Weights of a small segmentation model: 30.2 epochs.
Rows from block 5 of the encoder of a small segmentation model, named by matrix and row number. Rows with one number within an expert belong to one neuron, the router's apart. Each number is 50 + 12 x the weight over its row's rms, rounded and kept within 0 to 99. All counts start at 0.
Before each expert's rows are labels from the 100 images, of 14848, where the router gives the expert most weight on average: "responds to" is what is common among them. Only what is clearly more common there than usual is listed. The data: small charts drawn from random numbers. In brackets: how many of the 100, against the usual share in percent.
# router: router (encoder.blocks.5.mlp.router.weight, 32x160, trained with AdamW), inputs 0-159
# up: expert up (encoder.blocks.5.mlp.up, 32x32x160), inputs 0-159
# down: expert down (encoder.blocks.5.mlp.down, 32x160x32, transposed), outputs 0-159

# expert 9
responds to: horizontal bar chart (100 vs 6.9); items: seven (48 vs 13.1); items: eight (37 vs 13.3)
router.9:59 39 42 55 46 69 62 58 46 69 50 54 39 66 53 29 71 53 56 44 36 68 40 31 45 73 46 54 58 62 55 55 61 65 62 46 48 89 41 54 33 47 58 39 35 47 42 60 64 32 41 64 30 46 38 54 38 30 37 60 62 61 66 54 33 69 41 55 61 42 34 54 53 63 60 55 60 24 58 40 53 46 38 52 55 43 49 67 63 41 42 39 45 60 45 34 46 65 47 46 58 46 49 40 32 58 72 51 49 32 66 47 60 46 67 50 46 23 57 57 37 53 48 61 52 70 62 54 47 44 37 42 49 47 49 78 30 48 46 31 31 42 43 70 62 74 43 63 65 45 31 57 58 40 52 58 39 70 48 56
up.0:56 66 65 45 47 38 35 45 37 68 50 49 51 28 65 48 73 62 55 58 50 56 70 52 52 74 66 46 40 39 42 46 69 74 46 35 59 47 63 58 53 45 48 54 52 44 49 35 58 39 35 40 51 76 43 49 24 52 48 44 53 67 52 66 47 60 55 47 30 39 42 24 36 47 16 51 60 56 35 36 58 34 49 61 45 67 52 54 31 42 53 59 50 39 74 33 59 51 57 44 56 74 39 47 54 25 51 57 40 65 36 53 41 56 57 26 48 68 54 52 43 34 48 29 44 53 61 51 51 55 52 63 36 53 41 41 67 36 74 72 59 60 54 57 60 63 47 52 53 53 46 63 53 47 38 23 49 47 21 54
down.0:65 58 58 61 37 56 56 41 44 77 45 61 62 45 52 46 78 54 70 51 50 53 55 51 35 50 39 52 70 35 66 55 43 58 49 59 44 45 16 43 47 28 60 33 36 63 43 52 52 54 82 60 43 37 45 46 57 43 45 40 55 47 56 62 68 48 21 43 74 57 39 45 49 58 39 51 48 43 18 27 56 38 51 50 47 42 49 41 50 59 48 50 73 56 62 48 56 43 26 23 48 42 49 47 35 40 65 59 50 56 26 51 35 64 66 60 50 50 55 54 43 17 35 56 39 62 50 76 53 49 63 39 46 37 50 42 53 66 67 44 58 48 52 65 59 62 55 58 72 55 46 44 50 65 36 29 45 50 52 42
up.1:58 42 52 38 41 47 49 69 56 66 46 52 49 51 47 52 52 38 64 31 30 64 32 44 51 60 36 47 81 46 57 53 68 60 28 46 40 53 56 37 56 33 59 43 33 46 30 58 40 53 26 30 59 45 52 40 54 39 58 57 58 47 50 59 56 47 42 43 56 31 57 22 42 62 56 48 44 73 56 48 34 39 61 47 58 28 39 31 53 46 48 65 46 39 44 61 49 49 63 50 48 67 68 63 45 61 49 36 49 60 60 08 51 63 55 51 60 52 35 44 60 25 49 42 61 56 52 60 37 55 50 73 61 55 59 61 54 80 48 55 66 54 40 58 38 60 51 62 38 60 52 68 62 46 18 45 46 36 54 80
down.1:70 57 57 54 48 49 30 50 52 51 68 53 65 55 46 42 56 53 52 49 26 68 58 48 51 57 61 50 35 48 46 66 31 52 68 61 52 51 33 59 42 51 30 57 55 55 52 39 49 39 44 45 63 25 45 56 42 46 41 63 50 45 62 63 53 49 59 73 54 47 61 50 62 45 47 45 36 48 51 62 63 54 50 43 45 57 64 54 61 64 52 42 57 48 49 64 48 40 39 58 33 48 40 41 54 46 62 72 39 59 13 65 23 52 49 44 33 45 36 62 48 42 41 60 35 19 39 50 58 34 65 33 56 34 28 40 61 54 51 63 50 67 58 33 90 43 34 39 75 42 58 33 17 54 45 58 58 59 43 33
up.2:45 59 72 59 53 60 55 68 45 71 45 32 68 42 41 48 53 38 53 44 47 55 39 56 48 64 43 51 64 46 46 54 52 47 54 79 71 50 34 51 48 55 35 55 60 45 50 73 31 42 57 48 40 52 45 42 59 44 50 41 54 40 81 51 64 47 29 37 43 33 56 44 60 62 59 58 44 42 62 28 52 35 40 65 58 30 59 41 27 46 62 73 67 50 42 45 66 47 63 44 42 33 54 60 36 64 57 48 58 36 56 19 58 59 38 58 27 43 46 58 62 33 40 45 67 62 34 52 60 54 43 36 37 59 46 60 40 61 60 34 50 27 27 49 82 58 75 62 46 48 50 52 57 41 26 37 48 53 38 45
down.2:49 68 70 48 83 46 58 47 44 67 36 37 70 66 46 46 67 51 44 48 49 52 20 58 69 39 75 50 54 72 42 35 67 49 44 72 56 67 61 51 73 46 56 63 53 54 64 42 60 50 59 58 56 35 44 45 47 47 51 42 33 39 42 65 30 48 37 40 59 53 49 49 61 42 38 50 51 44 55 33 50 59 35 30 59 58 49 87 67 42 44 60 48 52 43 40 57 51 47 40 31 48 46 51 56 54 49 41 63 51 57 45 48 33 48 64 43 56 53 46 38 17 43 41 51 63 66 60 31 61 47 49 26 36 66 52 43 61 44 39 58 66 48 35 63 58 29 49 36 39 45 49 61 61 16 56 48 50 31 40
up.3:56 47 62 42 30 30 74 56 63 80 55 53 74 33 62 64 37 45 39 59 53 37 35 36 53 53 69 54 50 43 44 39 50 57 54 60 50 40 56 79 58 50 39 47 50 38 47 60 34 47 46 54 53 45 50 71 46 48 33 66 51 70 55 55 57 42 37 40 39 54 58 56 44 52 56 37 63 46 38 25 55 55 29 47 43 52 42 57 52 69 54 56 69 54 48 53 42 43 25 39 55 44 48 65 42 48 39 29 53 35 62 72 63 67 36 42 59 41 51 55 33 40 61 34 76 64 62 39 39 52 29 40 55 30 57 53 47 25 57 33 55 67 56 59 52 19 59 43 57 57 36 61 65 42 76 46 55 38 41 44
down.3:72 56 48 47 38 64 76 30 58 57 40 67 56 49 40 51 38 41 64 62 66 41 61 61 43 47 54 60 39 33 50 50 39 60 52 54 37 42 51 57 56 36 49 38 33 36 52 76 54 33 12 70 52 54 59 68 68 73 34 55 30 64 46 38 62 47 47 17 54 56 44 49 51 49 36 40 56 69 34 68 50 56 15 55 37 44 55 61 35 38 46 65 61 62 47 49 40 35 40 57 66 57 49 60 43 62 35 34 48 33 51 57 31 48 51 49 44 39 41 44 47 42 61 42 70 67 35 42 50 61 53 66 49 57 71 42 64 37 68 36 58 52 68 55 37 48 61 42 42 56 59 54 49 58 58 47 51 47 38 36
up.4:47 48 51 58 63 30 47 70 56 42 39 56 55 47 34 55 46 40 57 44 48 50 40 48 55 41 47 32 54 40 58 50 50 68 38 42 54 54 54 26 60 32 62 39 36 49 59 60 42 46 41 69 52 38 34 27 39 53 55 28 41 42 63 43 37 46 42 31 44 35 69 35 53 63 47 58 35 57 59 49 36 67 66 67 66 43 26 62 66 45 30 39 61 58 49 56 54 47 41 38 40 32 42 62 59 78 47 34 55 37 76 16 63 63 57 56 64 43 33 49 49 28 47 46 55 62 60 60 59 43 49 44 52 67 62 70 46 67 62 58 33 53 41 65 32 60 52 62 51 59 52 62 36 59 65 51 46 56 77 74
down.4:66 44 76 69 59 28 38 61 52 28 53 42 57 46 62 46 54 54 47 45 62 40 61 51 60 56 76 49 50 65 59 33 43 61 57 67 65 49 62 44 55 65 31 60 49 47 72 51 37 54 68 55 67 34 35 46 22 57 48 60 48 69 55 44 64 49 57 58 33 52 51 53 68 43 39 47 43 49 48 50 53 53 32 36 25 60 52 57 51 51 59 47 56 62 42 61 51 46 54 46 42 46 39 61 52 46 57 52 36 54 12 74 38 47 55 64 46 58 64 45 51 63 44 55 49 20 33 56 60 49 59 33 23 66 17 45 59 39 58 48 60 61 45 27 49 53 57 54 48 43 58 41 34 55 61 40 38 44 57 22

# expert 2
responds to: heat grid (100 vs 7.5); dark theme (99 vs 29.8); items: three (35 vs 13.1)
router.2:71 69 50 64 33 57 40 52 36 42 41 52 42 48 47 53 41 59 62 37 76 45 74 58 24 26 44 78 60 48 56 43 47 41 48 51 34 43 43 55 40 67 40 59 47 60 62 54 46 34 59 75 74 54 47 58 60 58 42 56 51 59 51 39 56 58 69 39 55 50 43 35 53 51 48 39 42 73 59 62 64 40 56 62 60 43 49 35 48 49 70 64 55 60 35 52 50 42 58 48 63 39 51 50 42 53 12 39 51 38 57 63 46 44 46 37 45 49 44 28 62 54 18 53 41 34 45 67 58 65 57 36 35 49 69 41 65 45 39 58 65 42 49 48 44 39 60 34 45 69 60 68 49 65 27 66 61 38 55 28
up.0:45 45 73 61 41 36 45 27 60 49 58 71 42 62 65 46 57 60 48 33 34 45 51 50 25 39 43 32 66 52 56 64 31 56 45 65 30 37 39 64 25 40 27 30 52 44 54 58 36 46 50 53 47 59 44 41 47 29 27 60 66 55 59 50 48 46 44 49 74 57 39 40 49 34 52 54 46 60 43 57 51 35 75 62 46 49 70 57 42 45 59 60 44 58 63 50 51 61 54 66 39 52 50 41 43 40 48 51 46 51 43 50 26 61 61 55 70 61 40 35 70 29 35 46 72 48 53 49 51 42 55 42 39 30 45 42 48 39 56 45 64 69 54 64 52 57 76 56 77 49 85 46 52 61 24 59 52 39 47 53
down.0:65 47 38 42 47 41 54 67 33 53 54 56 49 45 42 71 35 65 50 40 66 38 54 46 29 46 50 59 53 71 51 36 75 38 46 60 54 40 46 40 43 65 40 49 61 43 70 45 34 39 72 70 61 58 48 52 47 72 59 59 43 57 46 43 72 43 62 64 35 51 76 60 41 51 40 39 34 42 35 30 39 37 48 49 57 69 62 60 39 54 57 49 60 40 34 69 46 41 67 39 63 55 61 33 63 36 32 31 60 38 46 56 40 74 37 51 25 66 40 43 25 33 46 55 32 41 54 71 68 59 44 68 50 52 58 53 57 44 55 51 24 41 57 41 42 25 33 45 39 66 44 50 61 39 47 54 52 59 56 42
up.1:45 43 65 64 55 31 73 36 57 66 45 39 52 45 72 55 53 60 53 70 64 40 49 46 55 67 42 62 70 59 60 36 58 45 15 60 39 46 76 43 74 65 55 59 49 30 31 20 38 67 47 49 55 49 37 54 50 59 40 39 46 36 33 71 23 36 54 53 46 59 51 55 42 51 55 46 43 40 50 30 32 52 46 23 35 58 41 42 54 51 62 50 47 30 41 46 52 65 42 47 59 47 61 56 31 55 40 67 70 84 48 41 36 48 54 46 43 52 77 66 63 44 50 46 56 38 58 54 50 41 56 36 43 59 46 62 54 49 41 57 47 66 39 65 28 60 57 58 46 40 43 31 53 60 43 49 40 60 56 54
down.1:26 35 68 60 55 41 54 46 69 65 38 52 56 55 68 65 52 41 49 41 38 34 52 29 47 56 42 52 61 44 60 45 42 43 32 78 37 34 76 49 44 57 75 48 44 35 34 29 47 72 48 46 29 50 16 44 39 58 56 60 54 47 38 58 39 29 43 49 61 39 55 50 52 55 63 23 56 34 51 61 54 39 62 34 29 50 51 49 58 59 42 58 57 36 58 53 45 51 58 21 38 56 31 55 39 68 43 68 63 71 67 32 54 47 50 63 45 54 50 48 67 48 61 52 46 51 29 52 46 39 71 36 60 47 56 58 42 66 44 49 55 56 52 54 35 55 69 52 49 54 36 50 49 54 55 60 51 61 54 84
up.2:69 58 42 46 50 39 55 51 63 13 50 62 64 63 46 28 40 43 56 59 69 38 75 45 68 39 49 44 60 47 62 43 56 61 47 46 39 50 53 70 48 51 48 52 71 48 58 27 38 51 47 61 37 36 70 49 36 37 62 47 54 48 57 49 41 41 34 63 49 60 45 33 53 41 50 32 47 38 56 52 72 53 63 47 37 69 39 62 67 49 75 52 53 70 30 51 24 48 39 54 50 29 47 39 58 58 39 38 54 61 45 70 56 50 45 66 36 50 47 50 39 75 47 64 59 65 41 25 55 42 43 46 38 40 44 54 28 65 44 66 58 42 35 48 24 30 60 43 47 58 42 38 53 51 66 66 65 55 77 49
down.2:47 48 51 47 41 66 51 48 27 50 63 46 46 42 52 41 22 60 65 46 57 48 46 56 47 53 62 81 52 55 65 42 49 34 48 51 51 52 59 64 62 43 44 56 31 65 44 62 61 28 65 31 67 54 31 19 58 36 73 64 33 54 35 50 58 54 75 13 40 56 56 69 67 53 37 43 44 54 45 49 56 44 44 53 60 43 52 46 40 48 40 57 56 49 62 56 59 51 52 37 39 47 42 67 51 48 42 43 46 33 34 28 40 42 38 54 50 58 53 45 47 51 34 38 45 37 34 54 36 76 39 59 48 51 50 23 78 59 50 42 42 69 46 40 28 50 40 29 54 68 47 78 46 65 47 50 43 61 37 49
up.3:46 51 43 60 46 51 44 61 60 42 41 54 47 58 42 41 58 46 43 44 31 39 47 51 41 35 55 45 48 60 35 45 46 42 51 33 46 67 50 36 56 61 69 61 56 61 31 50 50 37 65 60 38 66 50 47 47 39 64 44 51 52 56 65 55 41 66 50 69 66 40 47 80 63 65 65 27 40 52 49 67 47 42 68 46 60 79 40 62 51 61 48 33 39 50 50 51 24 78 65 47 68 46 60 39 64 55 51 43 33 58 52 59 40 48 58 40 69 50 59 56 50 32 45 58 64 64 32 39 69 59 36 37 51 52 33 57 54 31 47 52 56 39 56 47 39 48 24 46 30 70 52 45 25 53 95 26 51 55 37
down.3:57 35 21 61 50 27 52 45 52 45 65 47 67 51 51 52 64 70 63 70 70 50 57 64 31 64 38 62 45 47 55 56 55 46 68 55 43 55 59 64 65 50 50 51 63 53 48 50 46 53 58 69 55 37 53 48 44 57 33 75 45 57 28 39 61 29 59 38 54 39 60 64 35 20 59 51 47 43 30 46 58 51 52 23 14 44 54 60 52 62 40 43 52 56 66 51 21 55 46 59 47 44 50 54 48 36 34 63 28 57 27 53 36 45 59 43 46 48 40 59 44 44 45 46 74 41 53 59 52 39 42 62 76 41 48 41 41 32 67 67 35 37 52 49 60 61 60 63 51 65 44 64 35 41 60 36 60 38 49 44
up.4:51 51 60 30 59 58 74 36 24 55 51 55 70 40 34 50 65 65 40 52 48 60 46 33 51 53 74 58 69 55 57 33 67 71 45 52 45 49 48 49 47 48 56 53 61 45 46 70 40 42 51 52 56 46 36 62 59 49 74 54 69 50 56 57 47 53 56 16 53 59 45 53 41 54 24 35 44 70 47 53 47 78 42 49 47 26 55 42 61 60 53 41 50 59 31 62 51 24 42 32 37 19 55 57 33 67 61 56 55 63 32 43 54 61 55 48 75 58 58 60 38 42 27 61 60 66 52 48 60 37 39 33 25 45 65 43 37 52 58 40 37 42 46 47 39 52 60 56 59 57 28 54 54 51 51 40 61 35 61 40
down.4:49 50 60 58 54 47 43 69 50 60 49 52 65 34 39 52 41 53 66 71 30 46 45 45 45 61 66 52 35 61 45 48 50 68 42 38 56 35 40 59 52 59 69 50 51 74 50 68 58 52 47 21 26 54 53 47 40 28 66 70 64 53 79 42 62 38 47 41 47 74 49 42 42 40 59 41 47 60 31 32 39 62 28 50 34 35 37 48 50 62 44 57 45 69 57 50 55 50 34 22 49 38 27 77 58 59 59 54 48 46 53 60 24 71 70 57 65 46 54 61 41 37 38 66 56 40 60 48 63 48 37 48 32 47 42 56 61 49 49 36 38 67 67 54 50 53 35 45 59 35 63 45 62 50 51 37 59 54 74 44

# expert 13
responds to: ring chart (54 vs 7); items: six (36 vs 12.6)
router.13:49 46 27 45 48 28 49 39 79 57 60 52 55 45 48 59 59 58 53 52 45 37 55 38 53 32 51 44 43 30 45 38 39 49 60 41 47 58 60 44 40 40 39 38 58 39 55 44 49 58 62 61 45 57 56 51 43 45 38 62 42 38 53 58 35 57 68 41 41 40 66 55 34 55 75 42 57 20 49 69 71 64 55 44 59 33 37 53 57 44 54 27 29 58 58 53 44 71 37 44 51 47 54 42 36 54 63 45 44 69 64 55 63 48 27 62 56 41 41 49 48 57 80 57 65 68 57 44 51 40 23 62 77 30 34 60 49 53 49 37 35 21 62 48 36 36 61 51 53 67 35 49 62 37 76 57 51 32 51 68
up.0:50 49 53 46 50 54 48 52 62 40 54 35 51 53 34 60 49 34 47 29 54 65 67 64 41 48 52 41 37 46 52 77 51 69 39 60 36 46 39 08 64 54 44 45 56 49 55 48 35 53 46 45 30 44 34 40 55 48 54 49 42 23 53 20 53 64 67 62 33 72 68 28 47 40 32 69 56 40 57 44 46 50 66 54 55 46 51 36 37 64 49 36 37 72 32 52 34 60 45 67 24 35 46 52 54 42 53 66 66 64 50 55 66 59 55 41 39 57 56 57 52 57 47 54 47 62 40 31 60 61 44 68 44 63 52 65 38 59 41 71 57 32 52 47 74 47 43 49 44 56 58 63 65 41 41 61 64 54 73 67
down.0:69 45 39 69 49 46 35 52 57 39 45 65 50 31 40 53 56 49 48 44 72 41 53 48 40 66 59 73 42 50 66 54 33 62 67 48 65 61 48 40 39 48 46 35 59 62 43 46 40 45 43 35 59 36 69 58 69 58 40 71 45 48 54 28 60 64 51 28 36 43 39 44 31 43 30 42 76 42 60 32 64 49 70 57 68 38 46 40 34 64 58 47 31 48 50 65 29 72 64 63 46 49 42 41 69 49 54 70 42 25 54 59 75 52 42 42 68 72 52 45 52 65 45 51 41 46 60 62 30 36 35 43 34 66 60 46 45 56 52 48 39 51 53 43 42 42 58 60 76 60 33 42 42 46 49 52 49 65 36 60
up.1:47 65 26 74 68 42 21 58 15 34 42 48 52 56 57 44 34 50 56 40 34 36 65 60 64 32 72 33 49 46 56 65 25 61 40 46 61 51 55 32 65 64 49 46 48 62 62 52 56 88 58 62 32 53 49 54 34 61 64 59 44 53 44 57 56 42 54 60 48 38 59 78 67 31 54 56 29 54 52 64 61 53 41 44 33 30 42 51 53 42 74 52 58 54 45 62 55 45 55 51 62 34 52 33 53 49 29 53 52 39 25 43 36 46 40 52 58 55 59 39 61 40 56 69 53 49 26 49 55 48 47 51 49 65 36 61 56 43 54 48 43 49 50 71 41 53 35 61 44 59 44 44 39 55 52 67 58 53 70 39
down.1:38 60 43 54 54 50 52 47 49 35 47 50 36 33 39 61 43 36 58 54 48 46 56 39 61 46 40 14 41 63 51 59 45 63 56 49 61 46 51 30 40 56 51 44 61 62 60 47 61 42 57 57 23 49 53 55 33 73 73 47 59 47 53 65 40 58 42 73 33 38 68 52 72 58 68 50 61 43 43 72 27 43 64 50 43 36 37 41 55 51 54 33 53 50 65 44 46 35 44 51 43 15 49 30 38 48 53 61 68 61 52 54 61 54 58 45 59 45 56 38 60 37 68 67 37 25 51 35 54 41 57 44 49 51 54 55 42 34 77 33 35 57 42 71 72 48 32 61 42 69 55 32 40 46 75 65 47 57 41 43
up.2:59 38 62 50 60 35 62 55 63 67 63 57 50 46 48 50 42 54 64 40 44 44 72 42 48 67 79 53 50 31 43 39 59 66 33 44 61 54 50 41 55 32 52 54 49 44 61 65 52 51 55 38 66 59 38 46 39 52 36 52 34 38 64 63 43 59 33 45 51 29 69 35 47 76 23 46 36 42 48 26 50 53 19 46 47 34 45 56 62 64 52 33 62 62 76 59 57 64 52 42 40 53 55 73 44 65 34 34 67 55 65 61 47 78 46 56 62 42 62 40 50 31 52 33 59 51 56 48 52 64 40 42 53 39 35 78 65 50 53 42 42 54 40 49 49 44 59 59 40 48 26 46 62 48 52 26 59 33 52 57
down.2:52 44 60 30 35 42 56 62 32 61 65 62 46 30 57 51 59 66 64 51 42 39 63 44 48 61 82 41 45 49 27 44 62 59 60 27 59 40 26 43 42 40 42 60 44 41 57 40 77 39 54 64 54 45 42 43 49 65 31 39 33 52 35 43 59 39 48 60 61 62 46 51 43 32 39 48 32 66 42 38 58 55 55 39 44 60 59 46 50 45 46 46 52 49 56 56 74 40 44 55 48 27 58 55 54 60 63 66 59 45 47 58 46 82 42 33 46 52 60 74 46 51 28 51 66 51 60 61 62 82 65 54 36 53 46 34 58 33 55 57 63 61 60 45 53 27 54 43 34 69 50 35 34 54 38 41 46 43 63 22
up.3:45 44 45 19 51 50 44 43 63 71 45 51 54 39 33 38 58 57 48 40 71 59 27 35 40 32 56 56 55 39 59 61 56 60 52 21 44 53 72 50 64 41 63 44 65 43 49 42 43 69 42 19 41 59 45 25 48 57 52 48 40 59 33 62 55 32 44 61 43 43 40 47 48 41 51 65 54 41 52 42 52 57 50 47 59 42 38 64 55 49 56 44 57 62 42 44 67 58 55 32 51 60 47 29 54 39 60 35 30 55 41 50 47 38 46 57 70 41 41 37 51 35 65 54 45 65 29 47 56 54 59 85 71 41 63 68 29 63 63 52 64 56 62 35 50 79 35 59 66 42 55 39 58 43 72 54 44 73 52 60
down.3:57 38 37 46 35 41 63 49 49 49 31 73 54 41 56 43 53 55 71 26 34 51 34 61 58 44 55 63 66 37 61 56 61 50 57 42 58 45 59 56 46 76 50 60 68 63 52 47 37 36 40 65 53 51 60 42 61 58 46 50 48 53 46 57 64 49 65 51 63 62 55 59 56 29 43 42 55 42 46 53 63 41 45 64 36 79 65 48 52 42 91 65 51 63 19 38 51 48 36 30 39 52 47 46 64 43 47 40 39 59 57 31 36 55 24 45 33 51 49 65 61 25 48 32 25 50 38 65 71 43 54 42 38 50 56 19 35 45 37 61 54 56 46 27 47 44 43 54 43 49 63 62 58 50 54 46 48 63 54 39
up.4:66 63 71 39 33 31 68 39 69 51 58 51 41 51 26 77 50 46 58 57 66 63 65 56 56 34 41 49 59 35 40 67 52 26 44 47 33 36 50 56 38 70 43 47 65 42 45 41 44 63 43 44 60 65 40 44 56 44 59 49 38 23 44 52 54 47 61 36 34 50 45 49 29 33 58 62 40 59 68 89 51 51 58 48 48 47 50 43 27 67 55 44 66 57 46 55 36 40 50 54 48 36 77 49 29 59 48 37 54 54 59 63 54 42 56 40 64 47 23 53 64 48 29 70 40 41 60 60 48 44 35 50 81 40 56 54 52 60 41 57 50 52 73 45 42 47 58 38 42 42 61 44 61 35 47 48 62 37 59 39
down.4:62 54 53 43 35 49 65 45 61 48 57 55 23 47 54 75 40 68 43 52 46 43 45 46 52 44 48 25 34 45 46 60 62 45 52 43 69 70 67 41 48 42 48 58 48 62 56 57 48 49 37 65 42 67 58 66 59 27 42 69 56 37 49 37 46 63 67 51 32 19 30 59 50 45 47 60 50 33 55 49 60 53 55 60 65 67 29 40 31 43 54 39 31 35 38 31 53 57 33 45 52 56 45 41 54 64 34 41 30 71 51 42 54 51 48 47 56 64 62 56 40 87 55 64 43 56 32 47 57 32 52 55 66 55 40 45 48 52 50 63 65 44 61 53 45 65 71 53 64 43 58 45 52 52 72 60 58 40 29 83

# expert 25
responds to: grid lines (77 vs 39); items: four (32 vs 13.4); stacked bars (30 vs 7.6)
router.25:51 55 55 47 31 51 42 75 45 38 52 46 56 46 52 58 19 37 59 55 47 43 63 73 51 42 60 43 49 67 36 42 54 45 35 58 49 66 46 51 44 54 38 49 47 79 56 37 60 31 46 63 50 57 81 52 72 49 40 20 64 71 68 44 70 50 51 49 31 47 41 31 66 69 46 39 58 49 51 65 55 31 57 65 63 59 49 38 39 49 49 73 55 65 34 63 64 31 58 42 42 50 52 50 66 54 41 52 36 42 58 60 44 36 49 52 29 31 63 44 43 60 56 61 30 45 52 32 41 76 52 48 52 61 33 52 40 35 51 54 44 55 51 67 39 58 71 32 31 35 63 54 40 62 57 69 48 48 58 46
up.0:65 49 50 42 73 54 55 43 61 46 56 38 40 69 35 50 48 43 63 87 61 37 46 49 48 56 63 42 37 56 38 65 56 53 53 41 61 71 36 39 49 53 43 54 46 46 70 44 79 76 59 37 57 43 45 42 44 42 19 45 27 69 40 46 35 45 57 47 36 73 44 55 28 49 41 43 64 41 53 40 47 44 48 32 44 50 47 72 60 49 27 51 51 63 57 45 59 70 49 47 45 61 43 49 64 41 47 45 42 31 47 47 36 60 39 59 53 31 52 42 54 88 57 70 58 47 35 55 48 65 47 59 46 56 38 48 53 47 65 44 46 42 64 33 40 54 55 57 61 55 22 39 72 50 57 30 43 72 40 40
down.0:56 58 59 57 36 47 39 48 55 37 41 51 45 31 47 60 36 62 51 41 48 40 52 57 58 36 59 47 35 56 45 35 35 60 27 36 69 49 65 45 38 50 56 28 41 42 61 54 33 58 43 63 88 70 46 59 78 47 59 43 64 42 78 49 44 59 42 52 40 55 47 51 84 40 57 45 46 40 35 57 58 52 50 73 51 53 73 38 39 40 52 47 56 41 46 66 53 51 56 63 68 39 30 35 55 68 75 37 46 46 47 41 68 38 47 51 62 56 54 58 40 73 53 55 18 36 51 50 74 56 65 57 61 62 47 41 60 50 33 31 43 63 53 67 57 49 56 26 63 45 45 58 60 63 48 47 46 48 64 62
up.1:61 41 39 56 31 28 46 44 59 36 49 56 50 38 48 62 52 57 67 41 56 50 68 42 45 47 63 50 49 22 54 90 35 53 66 43 56 51 47 17 69 61 69 43 70 56 59 54 43 61 27 60 41 62 63 37 43 57 44 40 48 54 36 59 56 53 55 56 35 42 50 42 61 23 58 61 41 40 36 36 80 46 63 44 35 51 56 45 50 44 55 42 54 62 39 56 33 68 23 66 51 65 50 33 52 31 50 78 35 50 43 50 52 50 34 64 39 51 64 27 32 46 59 48 46 54 32 51 48 46 43 59 64 70 39 45 41 50 45 58 66 50 61 49 51 58 29 59 43 67 51 42 54 43 55 49 59 51 68 66
down.1:50 65 40 54 26 60 40 45 76 38 39 56 60 49 45 45 55 31 50 46 51 47 46 37 56 35 54 51 55 49 54 46 43 31 47 43 51 48 48 56 50 24 49 46 42 53 31 42 25 41 38 54 62 68 62 58 70 43 44 33 50 45 48 54 63 46 55 52 57 39 41 52 54 72 63 60 51 54 22 49 50 51 48 48 56 65 69 57 71 54 37 59 56 39 58 37 52 60 64 57 57 55 41 55 59 46 47 50 47 47 78 37 47 26 49 49 36 72 48 43 35 73 73 23 49 45 63 26 49 48 49 71 53 60 70 45 59 44 35 42 82 51 76 65 52 44 36 51 46 23 52 61 40 66 59 57 21 46 42 71
up.2:51 55 49 62 39 60 48 41 41 78 43 69 55 65 59 17 46 56 59 65 28 71 52 45 57 62 44 28 40 60 57 58 55 60 55 46 54 63 31 45 54 34 38 62 58 77 53 31 47 33 70 58 47 38 66 63 69 43 57 57 62 49 57 67 43 36 16 55 38 34 57 43 53 48 27 40 39 53 57 53 74 31 41 33 25 51 38 42 60 62 56 54 44 63 50 53 53 34 45 44 45 53 57 31 45 31 55 52 55 61 63 49 51 31 69 46 56 52 52 42 44 67 51 53 36 63 48 65 47 50 44 53 67 50 38 50 44 56 69 31 43 45 39 69 59 41 58 68 22 43 38 64 42 52 31 43 56 42 53 55
down.2:55 53 60 62 69 48 38 44 44 50 46 24 53 63 42 44 67 50 50 35 60 42 40 68 69 61 39 58 44 41 56 54 40 28 50 72 79 42 61 47 63 59 36 46 35 55 39 69 41 46 44 45 54 46 46 30 30 47 60 43 46 47 31 66 33 73 47 61 61 34 44 58 61 71 64 66 48 35 44 39 49 40 54 52 59 53 69 57 44 46 52 61 57 45 58 36 55 60 42 70 68 18 26 68 54 28 35 65 66 52 45 49 44 30 62 47 48 49 60 52 42 39 38 49 53 48 54 84 45 31 35 52 47 55 37 50 48 67 58 37 67 47 34 43 41 55 36 54 52 40 53 45 36 43 32 65 48 74 55 61
up.3:52 36 49 39 59 45 44 40 48 66 38 50 44 43 57 49 54 50 81 45 63 60 39 66 63 45 46 29 65 51 28 44 38 39 43 48 59 59 59 52 43 30 38 29 41 35 59 42 48 56 45 79 40 41 52 59 49 43 62 46 47 42 68 89 52 39 45 71 60 43 48 45 48 56 43 51 51 70 48 56 61 36 48 37 61 56 48 56 57 34 61 74 71 32 48 24 56 57 29 42 71 37 57 47 48 62 38 49 37 44 57 59 48 43 57 31 64 53 29 40 68 40 52 40 43 48 80 59 49 57 43 54 63 49 40 52 49 49 57 46 70 65 64 56 46 63 51 65 47 22 71 46 19 54 46 58 53 54 38 35
down.3:49 54 69 57 49 46 62 45 44 52 37 57 46 77 57 45 51 36 39 61 60 51 49 49 43 51 69 72 40 63 69 72 79 65 55 52 42 54 33 45 59 69 58 58 48 52 51 57 35 57 31 34 34 51 34 52 57 52 59 41 63 45 46 40 43 33 54 40 35 73 56 59 38 44 37 32 52 39 62 36 29 48 34 54 31 40 61 39 55 80 34 32 49 64 24 67 42 39 60 54 30 67 58 51 61 54 59 56 57 72 51 44 59 56 65 62 36 57 54 36 44 61 50 73 70 66 54 32 48 70 36 37 41 54 59 40 46 36 43 35 52 45 49 24 52 41 52 56 48 65 39 41 66 37 48 51 49 72 49 35
up.4:26 51 42 41 47 78 72 51 26 34 48 69 39 53 46 54 39 33 59 49 51 51 46 64 46 64 52 57 37 66 59 47 35 63 46 56 63 57 45 35 62 44 56 66 59 47 38 46 56 40 40 42 39 51 54 43 50 73 48 42 55 70 53 26 72 62 22 61 58 68 40 58 52 39 44 58 31 38 53 40 29 56 41 57 36 48 64 52 43 44 27 58 72 67 09 51 50 53 51 48 46 47 42 66 50 53 61 56 40 53 55 35 43 50 57 51 40 58 55 51 32 34 62 38 55 53 42 53 41 58 45 50 31 62 35 48 37 39 63 43 54 53 34 70 36 64 61 35 62 68 34 60 53 38 73 70 54 54 68 39
down.4:54 52 43 52 42 39 42 53 83 47 67 62 86 47 52 28 59 58 57 46 48 73 50 52 37 41 52 52 48 20 42 55 49 34 43 67 37 32 59 52 51 27 34 31 51 41 56 57 20 46 57 64 57 56 48 22 67 55 67 62 39 39 52 51 32 33 46 47 71 32 62 50 55 47 49 39 54 45 52 71 59 50 69 61 61 45 42 42 41 64 55 42 46 53 70 45 66 48 60 69 73 57 48 52 48 42 54 44 55 47 42 58 44 46 52 41 41 49 25 50 47 36 40 36 50 61 49 38 46 48 46 55 59 16 54 43 67 64 53 54 47 42 79 55 44 42 44 44 64 60 59 43 36 66 40 45 54 53 42 78